A small segmentation model, trained from scratch: trained on small charts drawn from random numbers, 50862 training examples.
Rows from block 10 of a small segmentation model, named by matrix and row number. Rows with one number belong to one channel. Each number is 500 + 25 x the weight over its row's rms, rounded and kept within 0 to 999. All counts start at 0. Numbers have three digits each.
After each channel's rows are labels from the 100 images, of 14976, where the channel reaches its highest value: "responds to" is what is common among them. Only what is clearly more common there than usual is listed. The data: small charts drawn from random numbers.
# convs0: first 3x3 conv (model.decb.0.0.convs.0.weight, 96x192x3x3, each kernel summed), inputs 0-95
# convs1: second 3x3 conv (model.decb.0.0.convs.1.weight, 96x96x3x3, transposed, each kernel summed), outputs 0-95

convs0.5:501479460501501455482507509494517530493521530483525470565509470508497505461454452506472489475508473495507490422420485504467497503490502494517503503480505498473499517484493507511502503469496483516515510517499498514510489480452512518508482563470527470484535522490477482555506468485468505490
convs1.5:487498515446518488536460485468526511523535499503476524521472494508474491489550409503538535449513510492495504521529528490505519458506539462527533497523540516521515532485536528517498468541485489530508473496504522481478485474463508498510489472494485499509478525509507507511517475498529469489
responds to: grid lines

convs0.35:483470505526477494511493521490449503489503523526479458465496439485505478522505451466486503495492500505498533528490551514486542521498511502482501522507489484480483551497460520474533483491499474485487525500521509520494518509469478467492484530455486520537520460478503498501524510480490494500
convs1.35:501522483506496505524493510509525483476494485505488538471534476514481518461483480557513425461534492483510460512485519463493478507462526492491525525501497533475505469473488440540491531527516487480503512522485513510516522482481487495505544513469485480485469474535534442503492481463486478536
responds to: grid lines

convs0.68:499483515531455504518459519460449528474500515506524515467469434474483514499535476510463503492503499463490477473489485510505496458521502482505521463486514519491486448492506478499513497513472509497489484491512501514468489482518539491461517522475494486514462464486507461533477480481471522525
convs1.68:491497434530530503526518506456444521455463491486470505509515509500499517500490554448520493513485496478463526560479471475511503499479475472522525528495484508516504499482506494504480491466549523501520500495458496520530488476532521495515536522431513512530488511528527502502523505540507513503
responds to: heat grid

convs0.11:485495486491498503468502497528507479522502489500449482491512524486519466483529520479495476492512496529490513501548494520540484509491486521495490528504519499500519484485499512523500497489507490480488551483486464463534479498501448517504505510479481505502490462449554500489510529535468504545
convs1.11:496525497506454496540565498509455527507510511483483459507485469504462448506459522489506494511461487499449494510510459496537499508478507508509499516520475495505486487496490476487566505485516507504520487517499508520495534536480443475498454441539469479529545494495489535480492495509492505473
responds to: one colour; radar chart

convs0.48:518512502488466438484459510510525513489480475518511517493449496492486502496525470480508505472469478501437563465530468487522449471475514499484469516534475490506481464494493478499499543550514545478473462464503490470452448472497482456446496500489485487493468479502521500485420490499528519513
convs1.48:491493537507509484497484500549501476530499528496467505469483475549438494452524539512540517537527459516486519502511502491508490513496490516484484446515484530464499504500512548468477508500500498542488487514474502501505488465469519534497473503466498508433553511505508497547537512500476530517
responds to: horizontal bar chart; radar chart

convs0.29:518527517502495496504502534571472516490538502521518485488494466477519496497486522480480509490511509523527493473407507524496511537523474476525470489472508501499483466511541473507529504502467477492502516487519493495480533517514489523496519521457513467478493505503526504493496517484502533514
convs1.29:474489454500510490530578529504533519500470477478502476507445471479508523502534483487501492513498515523517506504600508480499488524593475505482479494472487487504482513500471462502498491473509506497471498486495491521473533505495516515493496470492461481540512511529507482496496502472493495481
responds to: radar chart; grid lines; one colour

convs0.65:512488460478503483486478494485467541479552523514484491468494479505520478514519459492477513439520493510500527465468531497500468475529504488519487541483489504493509503463515487482536542507493525529481429492499487508472493504532505479447522524485485507487488521509481475458465492534470537492
convs1.65:466500497545532505452530537532509526506492527494501530507481512473524517454514520502497498503483503475484500488495439512488495499431500544461518521499503457462476525527474492512520510484503486488502489512468516511492513504506499493477480451529483502496505518533494484549463550441497523552
responds to: bar chart

convs0.84:491448501471521560520468511490484507514487500497452509455482492497499503487472491499520494502480508512515506530447487499480478489496490499498473515504492475524519493481492499497495539519479486495496465517501459514516495515507492464506500489484498445507454509486478492521491475481510502482
convs1.84:503510451493505531500519499519520464524529506467491434472479486541499500508521542446536517481511511469547521472494516519515485504501476532500527489485492562492499522538527511520487478475511488492494490504494522431507481510485541491538504456462555515502484485534507508514519506523501524497
responds to: grid lines; horizontal bar chart; radar chart

convs0.39:538510476530511527510504469486478539456498512489503490503529414529522515504502463485475516503469494540499524496488522503498539509479453477532483511488555530501505517455519482496492461471500525515509519510502480538523503540520501490474511500501468517522478543504552470557513493517493550511
convs1.39:553493515511524529524504505505483503489517510501525525519491499501503506466506537527465541518463506557501503502514528509505534491524541515475525533503528505534521537521541483494485485490556530491550553498507501505502500457540513506530504512477513520507474504534563496544469489480452507493
responds to: pie chart

convs0.71:503517480498531508462499516512459495492462473473462497506511504456462484481507477483482468493501504501500469500463506499518496472492468519510493478529504524484524525491457486490474495502479503438485512506492508530515473488430511477509510489491474475501499501498499475475474428492507480499
convs1.71:498516479537552533459507484498485489500503519508515500469504446485511505494537525556460478479463461519515499544478473489519505446487465522530536531514501546482493507514504534499517582478509502510521500509511489521502509471488505485532489550515506489477494503516500463495494519508552522505
responds to: step chart

convs0.87:459470499501510539534478448476494505490524467488510501448501496504468521504489463487478504492490483486528514478491485486437494503524491517525490495456491546501491506524488488508517493496478466532538491538475511498492501474477498432514485529522494439459465510499483474513523503456504497522
convs1.87:503518450518498496526504510497458475492486498505516482469512516502485502513485501492494494493517507432483507464447463506515533500469530498489494466490495481476475481484469500535507509552517516490521458477501479482485546505499510502509534464492444492560578478535503519482533501515513461519
responds to: legend

convs0.90:501472496488453443478516548502415521445486508475514511458493443513498512480478439507472502520516484509486524480469493501488474496503481478478473522513546510485549501523503474477506494512486544493522480455497499508480478471437518479512526502440462493496489483524478489499444480498485512514
convs1.90:522525507483517513510500499495446488511529483527465507498502505516465508494449465487545495514468444504526500513497493516495463485541529543488490529491531487442523466477494537492485466520513510535499507494502478512526525506545509508481479525505443530503476505479523465446492474511462542515
responds to: lollipop chart

convs0.30:453492511498486534539477468496513581514511473480510520520507510549483466550516496464513488493503527549506498488534505478507493526506528502507523494498497495461481486454504524505488440457458474493536490510503496509492477467496497474492467489493501474530507517486488469515554511459483481522
convs1.30:490492547501474490512510496542494482468519548502493499509457507479482527440462499524545463481476539498529553512504452534474471502536486492507503493527503499475558486512507502520453506459510493489484505498486492448528475539518515513527451507498526482474534513509485493480488524482494503524
responds to: pie chart; ring chart

convs0.46:502536485512591491462520475476468481480518479513512476478486471504504462513520435483491463466519484526517522435517517524499490502519483487492499445458481471460512506506525447477525478501474464479507504503481479518463536482494493482468478503474500497526508535477508493497541531480515498503
convs1.46:479490475489490525492562486476507537522491511497517481519474485502506513518494505450491525465542515475523481527458492499470501460464522487510493535494534532485531477486500495508515477501487508465511519438539529516462522524471457515480514518529484495504496528550469525514501545543490467538
responds to: heat grid

convs0.89:526513448494475498488500512495501522517506498492497500536479519482472500516515521471489468531505453527449524479511481514474476481501517476501517499481501483458517475491491465529481500476476482480488472500485486482478497492452497501450528462499484483529478496474462497479481458484477498512
convs1.89:525489506521527494482462471470482524457520511478463475460487473533514499502507521492464550471503515499504518489494503446482518524477507478522484473477475487476481549492546567489486506522477466476476481478483508525526487533504515519521514481489475562505454515446515498491526503497476489517
responds to: legend; radar chart; horizontal bar chart

convs0.34:467478504473528474489451513451530513505470510519499450510462462512508478525525485479451488518508504543480508464506480475491465463499513491489542501525477553474477479526476531491503500497478507485480494515478437472497468509525479488486490502459543443498497463514490516465483492488465490511
convs1.34:504500508508453473551498477517521463475545465509487496474480542502476514468488484532516468492519500489436521478520490532490520530502497522467443505560470497454528507464526457535481481487467489517500505514484482503499495537519490518492528476501509501456510488524507527475491477464498481468
responds to: bar chart

convs0.8:490508534569500499487466500512460526484511549471514477517504516495502505514498534503507515485469490481490494506416502519534453518491495512462459459489478506502476537496522505490524525531515533499508515467510533511512482495512512527474523469475500492508521533458491533563461523497481503542
convs1.8:470507522493505446554466523514508461520511462505484453514485497519539509512494507462484453512503510509491548517517463487516524499491448485508533494453479517530512484533510487482473499516532531518462490478462496464508513491508543515474484483453509480512508515506454459499518477534465506509
responds to: one colour; radar chart; grid lines

convs0.93:501508507477499504487495498496489471464509490482464506506501480487511513532514463500499502503495484524510515499500517504500518527526513508539499505514492508492485497497497522499492511494495516545514493503500516473504499509471488493485492500503523521507497516500516494514503520490485500518
convs1.93:532512492441498514503461435515530524516509492511483456513543462516553473513447490465494515502526498515491533509500537504527504495483480532522506466514556522499518531508469488486492491520528504516491443512518524534487495477514515476521477434476500491512515471507509460509516501523516501509
responds to: histogram; pie chart

convs0.3:512500489524503493489494480467530521494512520525478521504478464553500499563459499507459517517520524517524495520466486495550543496491498521503485501492499533490486490500522561494515507493469520495550538494510446534533485493482471478480477539512514497517487503493507505532486527503493504516
convs1.3:498511497492508473491470478500546530531484520477523523542521480482506504459517501555528533506487551520486489523535470485459547515523476468516528563492479534476486505468514502530524513510508514514520514521516521532505466512497521532498540530483489547493504529503517515526483540531522540513
responds to: pie chart

convs0.80:495498479522516522508476506474467546507500525531459498448522446525503480549488484500459528487471523488519506516523518475469496520526456504564550503457511447470484497500503525501481483480507509550510507539478462501527476539470506449486491486539467472493498554537469526489537482489548513541
convs1.80:506496458461494517520473541486437496510565529482495487509531482489496553535484516526508514563486527477511474494505515539494506459514528504498506527506493475503471490473517472531503483522524499514479519472554472507490489521521485497460473516497481464531538501488454514482486525464498521475
responds to: pie chart

convs0.74:503474510501451490519531504497479504500512508507491481518534497480529480512495428515496482468478501460493476493553472524486479536506516497509543440465524513510493501471496506511561516483470478502486496486531501492498500478532510432505482515583522528464507477527466515495493535492491520511
convs1.74:487482502512455486520527472495480530501487496480469462529522544502558466532468553532473499478519480477474508540509529488493508513506501482537507509493477446495484499466526461496528489482484489545501508525521486497508475495507503500508494535501482515489488507501501588480463490497552458489
responds to: radar chart; one colour; grid lines; items: eight

convs0.54:513503506483508465508468488466517480467511537525475497525517466512500499517526509451474529472537489522499473508480477503511493494486508515478468450500536497547525489501554500509530511485509491509455510516468492507487493528500462504501510489478459542470500509461495513499492504510481499532
convs1.54:499463528477442522517510541526472539486501505520481512520497519532473501481562514549508477528523500496485465438480513514501480504481473510526441522460510464472501513494478488479530497454487468498511500534480481498507517495493505491496494540529507502477506471480461536491477462477514480457
responds to: ring chart; horizontal bar chart

convs0.79:480504505496511470472480509504444585509507493496476511470493466519476487590485475490484464502511459525491474483518518493481483529551510484507543522506498499488472483467484480483463503512509544479482528492492533468464533527502493492473488514536454491500491515526485503468521506515520482504
convs1.79:531513498545559477480493487495497489513493475501560460460507462484504487491477493499496488513488472528483523501526517519513508495465492497503483494513488475481467504466444525484534501491487502517520443512493494513492487507481463543537513514505477459480484497477509494513487492576510584512
responds to: ring chart; pie chart

convs0.13:523480494466460518528523476498457502456479501520493488443533470480477484481507465472455443463503538527517485517451508502432511517525504480488495493493536522476543521454505521484523518493522507533485528529521489483493474486531502491448491528477515472529540545536509510521471523483488548491
convs1.13:449499525501490529522527451502506490453472483511509487512467519537498508501449504492497493476546500448483505511511493483477515472533541517507448489530465490477500508467502477544464480476489526460499519482502490455521462510493476483470566512497482481513499525498516505447464498489481480513
responds to: grid lines

convs0.40:491469491458499532465508489494580506513508466486484516457498492502490511515513475455465515489513482547518475525529489475511516480505503515511488521500474458497497492523505500494468492489496503515491506504526508474484496546486522535516439524502505522478483535497531481484515486486471538536
convs1.40:500486479520477507497498489556517512501514512533512513484522443496499441513521453574485444509501484526532487513523496542514457492527497529481547492500510510502475497519510537518497531483520518518463467517524478502495464532468467487523503501482538485481529508512472484501503492490548475471
responds to: ring chart; heat grid

convs0.64:504478491478488451481473523475440479483478507495477456517516493500499510489536486464481469534483514492510500455509484520505509520501513520464517480526460477479503541507520527437522524482492504500520490523506517475472495481479489487472501487502496469492529499442533511552510481486502534480
convs1.64:468527460502497500500479486482527521520534514519471520486549493536492519510481462457505549556536476474476504483486491502496510494471563493508508477486460509514533491503488473506479486513535474468530512500516450502524512514501509538449455488480491538484495530525513503460503504512510529550
responds to: bar chart